A small masked image model, trained from scratch.
Model: 5.57M parameters, 64-pixel images, encoder arch vit, encoder norm rmsnorm, encoder activation gelu, encoder patch size [8, 8], encoder layers 12, encoder width 128, decoder layers 4.
Training: soap at rate 0.0021, 12000 steps, batches of 128.
Data: trained on simulated grey scan slices of phantoms with and without marks, 245000 training examples, 6.3 epochs.
Rows from block 0 of the decoder of a small masked image model, named by matrix and row number. Rows with one number belong to one neuron. Each number is 500 + 25 x the weight over its row's rms, rounded and kept within 0 to 999. All counts start at 0. Numbers have three digits each.
After each neuron's rows are labels from the 100 images, of 14976, where the neuron reaches its highest value: "patch colour" is the nearest of a few named colours to the mean colour under the peak; "peak at" is the part of the image that holds the peak. Only what is clearly more common there than usual is listed. The data: simulated grey scan slices of phantoms with and without marks. In brackets: how many of the 100, against the usual share in percent.
# fc1: MLP up (decoder.0.mlp.fc1.weight, 1024x256), inputs 128-255
# fc2: MLP down (decoder.0.mlp.fc2.weight, 256x1024, transposed), outputs 128-255

fc1.197:488538466499454515527534471508512515519501500495546472499521478474494509511485503487549500496500513480448527437503511437473482466500457500514512481514487531490528506506535538509515480501494506518464507487531516506533477488498494521433524505491445505512499473447460488441503493484493452479493491509509504499486511486490488504459500502453512493483501580489497550506501410481497486483514
fc2.197:500496487489507524518477518508497427467486524530495554442467499499548517584482531533502504489468470458563497539497570536496499484512501520481502502464503443494501502485477489512446460540512531464523493501502507513500518516486486495508501500518457525507514516497514504499472489503548551545515470475498500516512492536507498518550499498513468456572507501510475474515499471484501508486516
patch colour: black (92 vs 55.9)
peak at: bottom right (44 vs 14.1)

fc1.187:494499511479518505580506470501522499495492522503500502509525492502522562520491511492481472500499514486500453476489467519496508497489534514502490482473494508485531485504507497489524493488471445521489517459511524524489503491493474490494502487497556500529503478498495473428519456500497461490441506500491495502463500501567505499499499497535479503503512501497453450507463497513406516465509
fc2.187:501500499501468539560542553528499500592503486517467502500449482518502501474500485506508501515493494513503561501500506538505513500500505500498500525502470500500495572500529512500498496500499528542519472459498486517501510547491492531534540502526549501528556517506498498586552512533510516529535503501553531521546541501529501538500522513558506514504507529504495538518511517500501537506501
patch colour: black (100 vs 55.9)
peak at: top centre (44 vs 9.4); top left (39 vs 14.1)

fc1.661:510490492552553521505506493501514553500501449499534505446515502502492513497504507507512502458496541510530505507479473514513500495498524522499503511515511489513476468503499501504495493511501512566509504472506503499480505508498509496502510505506501489495488499481500495495550491504488492523511505505509512496493504532487510493506506504480511506496495516481524504503507468505482461463528
fc2.661:500491520518508491570512496488508498494501508481500502501509503408503467496532497520521502469501444503479489556506482501511456500508495503502502494498488500541525564503501511522501535495499548497498503498489502504500537492500500485500499489524498441501451499481492502493511501476538502489510492487496499518479501501503487542499471535500503545502498498466496552509498533506477513514499
patch colour: black (100 vs 55.9)
peak at: bottom right (92 vs 14.1)

fc1.390:505498471511493499492501523502564500485501532500540501542528471553483517501443511493486516518502520510484499487484494500475498499478493435545489506487500522436550494508515503508506562465504484498511500485512500500513472532466525509524497503502527479522527504481524482531512501476470466485511505510503499499477508510526462494495542500499497513522470501489497501472499498503407488506500
fc2.390:504548519515510536489459487496478494512451377492462492469497500460553491498497500509580523500496500501517490454515502523493491516498509500507503538453503501503498533506491513501494460531504476489505481503525550528547510513502548478500539489474498530478563445495524500529489517555492504495422480489476458523505488549544513513498501497503504500472497500492450549502479495473424495498508
patch colour: black (84 vs 55.9)
peak at: top right (69 vs 14.1)

fc1.603:497537520531484441490502494500502506504481543476519463511502501559469480502499466470499493488501499555461498552478493504440428510498492494547459515503492514525551467487493492492501473515500475584498475500515485535517501493507490502494490502512458500485488503489508570488493514419543511503510461492470476477531472502492505448500504489468403497489465487461503476493518496499519459504471
fc2.603:501501503507485493499500536500499522520502500497484537500475500504502510500494511504480501481563519527498532500499501469527499500500524500518499495460500501509500500476499531502525499504484502500544502491492503485443517534501509502528588500533512518502500511512511506503511522527484500515500484524508521567537503536501527506533516510509514529500537528530517502518500512500480499508512
patch colour: black (99 vs 55.9)
peak at: middle left (95 vs 9.4)

fc1.542:500486505500482483435507512499508497498512514502502500506497500500491479499513528511530525500502480500500530427493579543531517518500505478540486460492495500500497509490551442490518522504506468500495492499512501511479487489511439543528541507492576448500498509502529460475506463479501556515500470537503483497513516464532493528501503544492488456521506475498523486497500498480484508473557
fc2.542:512520580507488504511516498499497463529496470500496500478496540501500496456469508499510533501500551518496565482498526491501476500492503452527478504504465504591524515499518511518499516516554500496498468502504515517506522553506492489500506500501500511522493547503511488535509500494522507520475514461531500499494536514501529489558490535498492512473494484502514499499505505533492500510559
patch colour: black (100 vs 55.9)
peak at: bottom right (98 vs 14.1)

fc1.644:528462500498462500522505496500504470500531530490500501496431461496471496501507501505499577485467487444508493486521479507513501496502458453519442487500500486480506468455501472498471520500517501505497493493502492495500492562545512478500501468455488493452498491486503483452501496517503487488469520545485487528457471502457499572496481495445504526498492504485499499501509517492499479498513
fc2.644:521496556551509522501497539491528501528474486456508485504500470504500498453494517484486500493505498502503499499499497512470558499462505523510487495558499499445508499477497481514472441475468501510496523500491504506499555514512496499510497512455505528500509482503523485483501501484523513474551462499518550500501501536517426459527537480517494500470517503522491508499504467470529503479516
patch colour: white (40 vs 0.4)
peak at: bottom centre (71 vs 9.4)

fc1.627:502499500513479506461532498551467505501506501475499504497471530518454554505500493494543508454498519455484527501501503485490467496481482506479501480474532551506500503504504553470531520498440480501501484494526509502494473496486471519531510561473497560499533500500482497520495495517495436481493486515483476498513561519459486511483501460486489497542544517525509501468500523453471514500436
fc2.627:486504500482565524500473505482497453498492505531528504500510471460538544529502504561506522533491489519521494490466496548497501457456503507522521499530489472501498506520526524486474418507479528475549491515481544491528502472491537511433521496501479493493536503502563499480501517518498529517468461493498510489496504553535487508480480494508529481516488529489488494544481466554511486517524
patch colour: black (100 vs 55.9)
peak at: middle left (26 vs 9.4)

fc1.12:476475430493513494516461525519500496526546479512493492478477489537557511499472459498485503525504506531506497563485511468500484496543448496495524535542501500504520507502497515480499500496509506620597505486508498500526537468483500494446512506486473462484483503452520527430513491502496491510523501455510507542474486468526484503501525469498495507503517506502506519475495531503479494513482
fc2.12:554505514513491510507496501480498500406483511463499499491486491500471518496489500497498508502481501500500490499481494500461491506512487514502500497501500484499481447499528500593500488511495499498468545501437515530511502510548593520512503504545525576501536514524517554509496501500496513502493512531506498501502488498509530516479498501492500501500499499544480499491473500547508476487526
patch colour: black (86 vs 55.9)
peak at: top right (99 vs 14.1)

fc1.632:500501486537496500438500496508470504501572535518508493531460501503501509495500518523470454500493463497489504465501501495513555503515470500520461491501480432450523511507540523501526500506511543473496498507500464478492511504498507493527571428481491519499538519477484468491503498483530470497494515535496498539501425483540500536494471459500500497500493519477526543501500515507502501511476
fc2.632:512525536536504505510502496532517509510499499437598496471478506502501498498488504474466500494494523500499506526493542510501500419507478536501502562500500491501553513521499534501489502517461497500509508500498504505504485504506549513542552506499500547535526522513503503507494545501522525510486525564527503514500527511504485501506558480570504522503566505517501505497497550525509496505508
patch colour: black (88 vs 55.9)
peak at: middle right (98 vs 9.4)

fc1.580:506482505521492516481512496457534497518499488510526496467514483536477575501503521487512500466513549483467465472490508466486505476510464500453486512514516533518477501529514513476485530495508465500503503495520457537453511505514457496552532552499508527546509484544443487493510517508519471501507491500465492501538491503475502505500500424480485484502532546465493491509481501502485500537484
fc2.580:504565527485493544481485492514510480463473500506517486452470511462506492510500519510541508536496497462514537551463500507493568507484517490515486511500500454485549499528485523466505499516503510506501510487541553544574497511500544494505488504494460495476479519498488514513514487497489496517503483480538523462529488498498502501509509523497478520514470514517507493485489484516500497500501
patch colour: black (89 vs 55.9)
peak at: centre (71 vs 6.2); top centre (26 vs 9.4)

fc1.424:500501492524489500580474490467528493493515500528499505500514496515512545508517471495503487484549535488478500482469468478496503551522532499503507542501441509522499552440478508496501515505489484510502501506501502489517505470503507528499519553503498496503447530500510520501498486498485500470539550515496518485574506516501498470508503515461553489464547468553537497485492486520520509483523
fc2.424:495506499497501490486535527469497501548500502464505501386502505606500576495471471459504473501501490509516502498503499454486538494520493502495509497559496503496521533495517511518416475520500518500535464484494433517465498517497496497518486494502490484500523543498500487479524499477488520519454493490519455480507499516486511469487548529505512492494472501517537535548466506456494500502471
patch colour: black (84 vs 55.9)
peak at: bottom left (92 vs 14.1)

fc1.72:526494522566516491469490468490487501492492490432443491487496498463497466505503521505488473510524493515521501512497498497462502495536494501482557514543513503482500490464479499477545488519493500501554491491519523523503539508486466493487487501516495482504495493514495465498498493519531505565499493487493500514515507488437514510524480509492437511501479501510498499503509533516492487466502
fc2.72:500508493512518525501509495506549529501517535500490516500490505503501490500496485516490465503498505522497496499490501501498500498494494499490482448497493500492473405495500475499550480473501503463508516500499458460511530478540496500519529572568501478498516567500497501500516523443507494496508550477507562525489502510504565501532500501500523543542536524515502528494499501500545517517551
patch colour: black (100 vs 55.9)
peak at: bottom left (96 vs 14.1)

fc1.40:502495489504429442457509485529493477509511511448496518531473507531496464490498477495510500466479506524482501496498504500460498406513463486529483500499510490500505510495496539498501507484440500422564505529489508484508503541498491512521503431519486511500491506434502548503532520529502492500508481499471504507482488503486484439484527503517516516526501502465462502510475515500459494484486
fc2.40:469500499504495507527503518518510500503516502572500499500500500501518462502500500524500513509500467499499497502500525504498500510528469501503499510460500498500494540484491498501471493500501497463487445469491500488475564507498499490509522562502500502500509500500501500504500517494500504532501501500513500501515506511500503533531528500517560501497501502599512500503500507506506479503516
patch colour: black (97 vs 55.9)
peak at: bottom left (55 vs 14.1); bottom right (45 vs 14.1)

fc1.500:501507477475515545502553497493498499504527529491459502493503498496500526513521494485507480484530493499513558504518436500482537500600555500496565514503504494496545436496495497499496535508484504505530480500511478564457541527483499516481485490500545498498429460537471498475452452536519493542510507490489498493495496509492499470491497501500486514494500538501507537447506504508497518505475
fc2.500:489502517545497456513439514574483453493472461500500493503493473488556508517460534532501510511500547557505515530503504495500520500499529483496501461504497501613522481499500535540569501501499482501496509476488487468532521429493488515507477487479542507458486489505497519529503491480498499531486500519503500496494479470495499500495497419500442507487501500500493533485504491504509500509506
patch colour: black (85 vs 55.9)
peak at: bottom right (50 vs 14.1)

fc1.636:528504507425439487470501500501495501472511532462490523496506530503433499523518502505514502474509502493497526491429496505538447502503503500513427500499501500508473508448490501500494514489465479499499501481458503520507481494516503503498489489500466452486536520494488517498505467508503519472500484524464512500504505509496513491480507498499471428490497537507515507507496497500465496497468
fc2.636:496500483502475501438551509500505505522500522531497510513498513498479493493469432503480500499499473504467498500469531532500500517488501487490501494480495502500517500539500517481584500489482472517521473517499497479493515492522539497580519518514502507521502510503531465502546509460499499504503481542502500508547504547508522501547454496545502523500514447502550501454500507533486516521509
patch colour: black (100 vs 55.9)
peak at: middle right (97 vs 9.4)

fc1.642:526518481508506480500500490492511482497474493479498501487522536500476502536463494493528499483524490500456500562511490515520461499501492496515497458474492493517501516433503455489504568509517414538458487483498497500467514495505498508493493496506490503501530507503500507442514497507485509473500503499499495472519461503499500506493502548451488445471514475461502491504510500479547508499475
fc2.642:486483494501476492522492567555470506490514486500504511582501493500565449506500493559499503499584485513526502503548557516499499510499496568526494499501511571440569500495502501503578401506500498524521501502500534500500523503497491516528474500552505500504482507487514499508512505496466511495457477493501500495525508502502474508528500492504513536486500508506499464538530489501520477516548
patch colour: black (84 vs 55.9)
peak at: top right (87 vs 14.1)

fc1.282:440527543555487490491501508472488512519530516496516503500488479474472498509455525481508534500485487506503487483478485491502491499485486529543476498502501500489503502507505485492516506504501462351426517478503509515460468534497504489512457501473476467442501491484498525491516466460458521492498495491486480501485521490484479515487496488507502539512514525488505505453522507520466519551500
fc2.282:500493494398452500493471494534500495405500501500502500503499500503480577505508479496500481501500471468498501499491504501484504500499494506495531508500551495460500500502494501561478497486495500514514500535500498500500500497499500508500474516475504532486570455501509505562494500545500495502500500498511502495528449503497502473503500502496494446477501461558499500512475543416500467428500
patch colour: grey (78 vs 43.7)
peak at: top centre (63 vs 9.4); centre (37 vs 6.2)

fc1.165:498499536590552568518504517495491513513500494572496509512502507484489512537501502420513462502491533557476503504533465499503496474491493501471480475492469526474556503491480527491505455490464493670500476500498508501491519519500452499488487468498496525491506517500509498491434480512462454502490469512491500482511475523507502499517501501500509523525504507515501481503466459502502433502491
fc2.165:499517477498550517527513476533516462435571507499500524500560473495485515501475503505530506501507499444503454504522533572480487581497502498511500475460503511499501473486500510502534497445491489561488484483462455528508504484486442526498465530486501504483490485498499521499504488437503546510484503433537443500500519474500488495500502493507495497452501496500516453540537488502489491490466
patch colour: black (100 vs 55.9)
peak at: bottom left (83 vs 14.1)

fc1.289:501500513503491457558457524500481477501487542496531471474501477490477535493499507469494505529535481484481500497524501474512562538494514478526481458490486502526501532477503479496508497504473497500488498499509489502492476517543463524509508532460569476470483517497539512484463506452499504492509504507507454493501500520499494505514481504485493497503498507498520472490504501480437497494488
fc2.289:472524510398462526498524468453508529498503502498500503477471565499495546504525512494510509499486511470478520472496500500503489498503466483504501529498501523538530470504518500501525509408507461503526421509521466505534491511496476438428499476512468460501474495499458472495518496516497518515448482524495442505484540496522522500501503481500499495449464501525487523499496460499507511534523
patch colour: black (96 vs 55.9)
peak at: bottom left (74 vs 14.1)

fc1.722:487539497403496532521496531521516483482488501463538535520488496490509510482500532485500471492535463502500524604498509532452554502498500536476518503494478430468488532498520549520476492507531500500482511505528470494512503502531538513535572504526527457479506466500509515489404509487517494511498561494505501501471489489503498478499498545498489502496464481497498492532570486513497536494545
fc2.722:490492507521489467511545506493515500503439529510430490475501468569474507463454481494491516513475524512476511511532469514520497527503496484488495556484514488478511452453485499502505466485496555475496482457502502496500518469458485475506469496501504519503478501496481506447511488504525478508514509508494508503503501473499544473499514503498512462485532511508501508484491489490505542481481
patch colour: grey (85 vs 43.7)
peak at: centre (30 vs 6.2)

fc1.363:502486500489487535565501523485502476501498468565508496495494489527504540515530472435522449500518487500475525500499474502528497494497495504489458497507446490516500513500456471495525525509495500502498502524503524465512513522464499500493547486503534489527465520503550506490490498467472483521556554500488508474520500558498511504474510503495526479498552476500489501500476437498499500500501
fc2.363:506540495436481515470498488500497466442507529440508498470502498500511527520502501467536494489505500580516459530548487511516530502500506491508505491528513510528485501484520528503459510500482521504524498489501499509438529497502470520481500517502456466494497525503438501460496482500482528548427420491518493499478473444497496539498521498474502492505507499514549501541495513482485503518469
patch colour: black (87 vs 55.9)
peak at: middle right (99 vs 9.4)

fc1.710:544483553500529523568515522496524545503495513502504493503560549500502475489539454482507484526495486473495496523500528533521496529491463502499471499500491492500492522492517480534520450486489478591504480476503484490520488573516528511537562500484501500543467507500507563480492498499470518440530511487489480475505503501442467505490491517530516511450513419497494467514503445496512498495465
fc2.710:491500482514500521489499514486501500490495571458490501499499514564511574489504561526500515443545500517506488526492506503500505499510488530511484500533504527473502467458491500480519508502495505551493500427478497492490515483504475469459481532471488574522521500468512497504494500498403500477499484502488493518474460505520495544494510472490501553503500479515556500511509509504440531503509
patch colour: black (84 vs 55.9)
peak at: middle right (92 vs 9.4)

fc1.481:524461505511466536497503474500513492502499495473480529504503465501450579509512499463499504535549450476505510485538504488498468438509559515532484502474500496444504488496536456463457509506517519478504500495489493474507510527520507474506498481541474503472504529490541500439469478444508511486501499545534504496513500509500506492437500535500475498499447500504505500480498529484502514498521
fc2.481:511519532576472505495500507462468505541489509454487499495463504479499507425409502504490509555560465563501496485524525498520480511477502510485463530512491477501499505472496486496489531496489498503500512508518480476464534535503501516496472499501503511474525419501490505501528481525496497515548468501513488485513499499504498527495515500470474484476481502514503522472558472465501501510494
patch colour: white (42 vs 0.4)
peak at: centre (67 vs 6.2)

fc1.133:517500494477419470517505497462489545509496477473501503503503505492475466533514499470514494499493551502519498510501506511501500494529456500517500504504467480498519486499524505513494506536503472500543541521501504505504515496500501536501500478522499497495469509498491477472502496523464502478512493506503502494498491506508474516499482500456498459500479509489507493499507492511490504519472
fc2.133:491503500499517513503500511532532464505483511512493501494467500510491501501495479500480500503502481465517485531494501501481507503562433499495485486500523461504467534500492496502483442507464482498485491499494488500499497507486477499497490500497510558487567484521491500509523511499501500500500518509588492520503449499499500499511518501500499506492500501624499491554504500467501501488493
patch colour: black (100 vs 55.9)
peak at: bottom left (99 vs 14.1)

fc1.423:490489531531498482498479486560463497514501500547504459506503504500537499499503492525457510534486473504527521471515466485500442505529522496516464491483501516509457537497500447482523476511477479503518464541520503485467517492502537483529502545501521483454497513479500454516496414510453577495517533511538500500486476482539523493452486476491495470501457499470498503504474516500536497461503
fc2.423:516435503462486502487495537511555552508567490522505502507501485500500481471542514490512490524536494507494484506570500494502517499518482500497508506450499539500526571501522494499517529492561477523458511450440443492489489506481451495499482497479505502487523563519483499526520506473532502497498515488423490489505505499510463496494505500522516506480524501488522493535501537466490434558498
patch colour: black (99 vs 55.9)
peak at: top left (93 vs 14.1)

fc1.68:501488496475457494502536529517548517498463523500492503399489498486474499472579450475504524498512497469505500511498482479500528523487540450491483503492543506523520541457489486532492505507513505495500500493537507517509471503511492503520524566485510499494515482438474453484496510544496525462504526550499441500512495495478480519586490530480500454489505518500509483504489504499485497509534
fc2.68:525503498517501455570531562510525508480544469517554464501497503490469495502500521500500546493468501517523497506509499499451575571511492485502496496552442526492469491507505475484500535498503501489496455515502479553500567504506524485491551491502491489533493548499498499500504551511510515499487491500528445491501519500478492439502532494506484502520522499488494494537513467495499500489502
patch colour: grey (100 vs 43.7)
peak at: top left (55 vs 14.1); middle left (45 vs 9.4)

fc1.602:506501500479503517504502518501507494522500542472532498496457490452492525507494464491527503491493520475496515507454512524490492515526521516517494539507499507525522507509503467487499504550469493500523474489504500563485496501506455517480478498490514476498464493428494518443474503500532527505498490544514499509504506539493505504490473505510513454503529527484505525485488484471488529477472
fc2.602:492479542495529507506480499487441497502491460472494506471478465486541491534504542519513543476499530466503510506471568530497599529500525554498513544482498534520510499477441491545515500530502496499499511499496501489502494495448484506492499492504500505496484484500491478500503467481501513560504504500479493452490477500505511487493519489516483503495528502495504500503459495509515508513502
patch colour: grey (88 vs 43.7)
peak at: bottom centre (55 vs 9.4); centre (28 vs 6.2)

fc1.11:500498491446489482505470511501520503488451477506518465542486540500520498542495514462547480494482501491511506503459449499477457477504506536535514505550486501544493464471453497495500553504483465465468513497493501501534500494502502504521515486498472450506467509462519505475522458500528552517508533483451511509540506513479500506506500546498454449501500493494514493494514444465487500490506
fc2.11:502519506438469478422505477472493501488467508488495524383471504542489504526464476465500503504503500593461520511464487487512529518501500413483500466498522478495500497500461502528493500500494503512520497507500487494467527502490480484535500504500513521501503542508456461491509509499408568496456472526500501499491504502512518513500499501490500500511559499502541499489477513502504491530452
patch colour: black (96 vs 55.9)
peak at: bottom right (84 vs 14.1)

fc1.336:491461466479505501536496497551502502503510506522506506507516512484501498501490497499492483442489504495506498500502505481530515475504484496515511494511462507529499516503500517503476532509498531628555475533480500502552508501461491481483492522500500513502475488498486494495466444522467490500468486477524496507503474531504468528485461541486502510492472498497539498497494476512464464503490
fc2.336:538539508509506503500500492421500450470528501478511488504505496508498518501498499475529499540505523497500466479522499500498500508500501499480455498509503500500499407500501500495500509528500498493488527525469503539505450500547518530516498515514518499501517504500491500501490519478486504500484500540496544502501496471501538490492487500472517467500509500500468499476501480510523499492499
patch colour: black (99 vs 55.9)
peak at: top right (100 vs 14.1)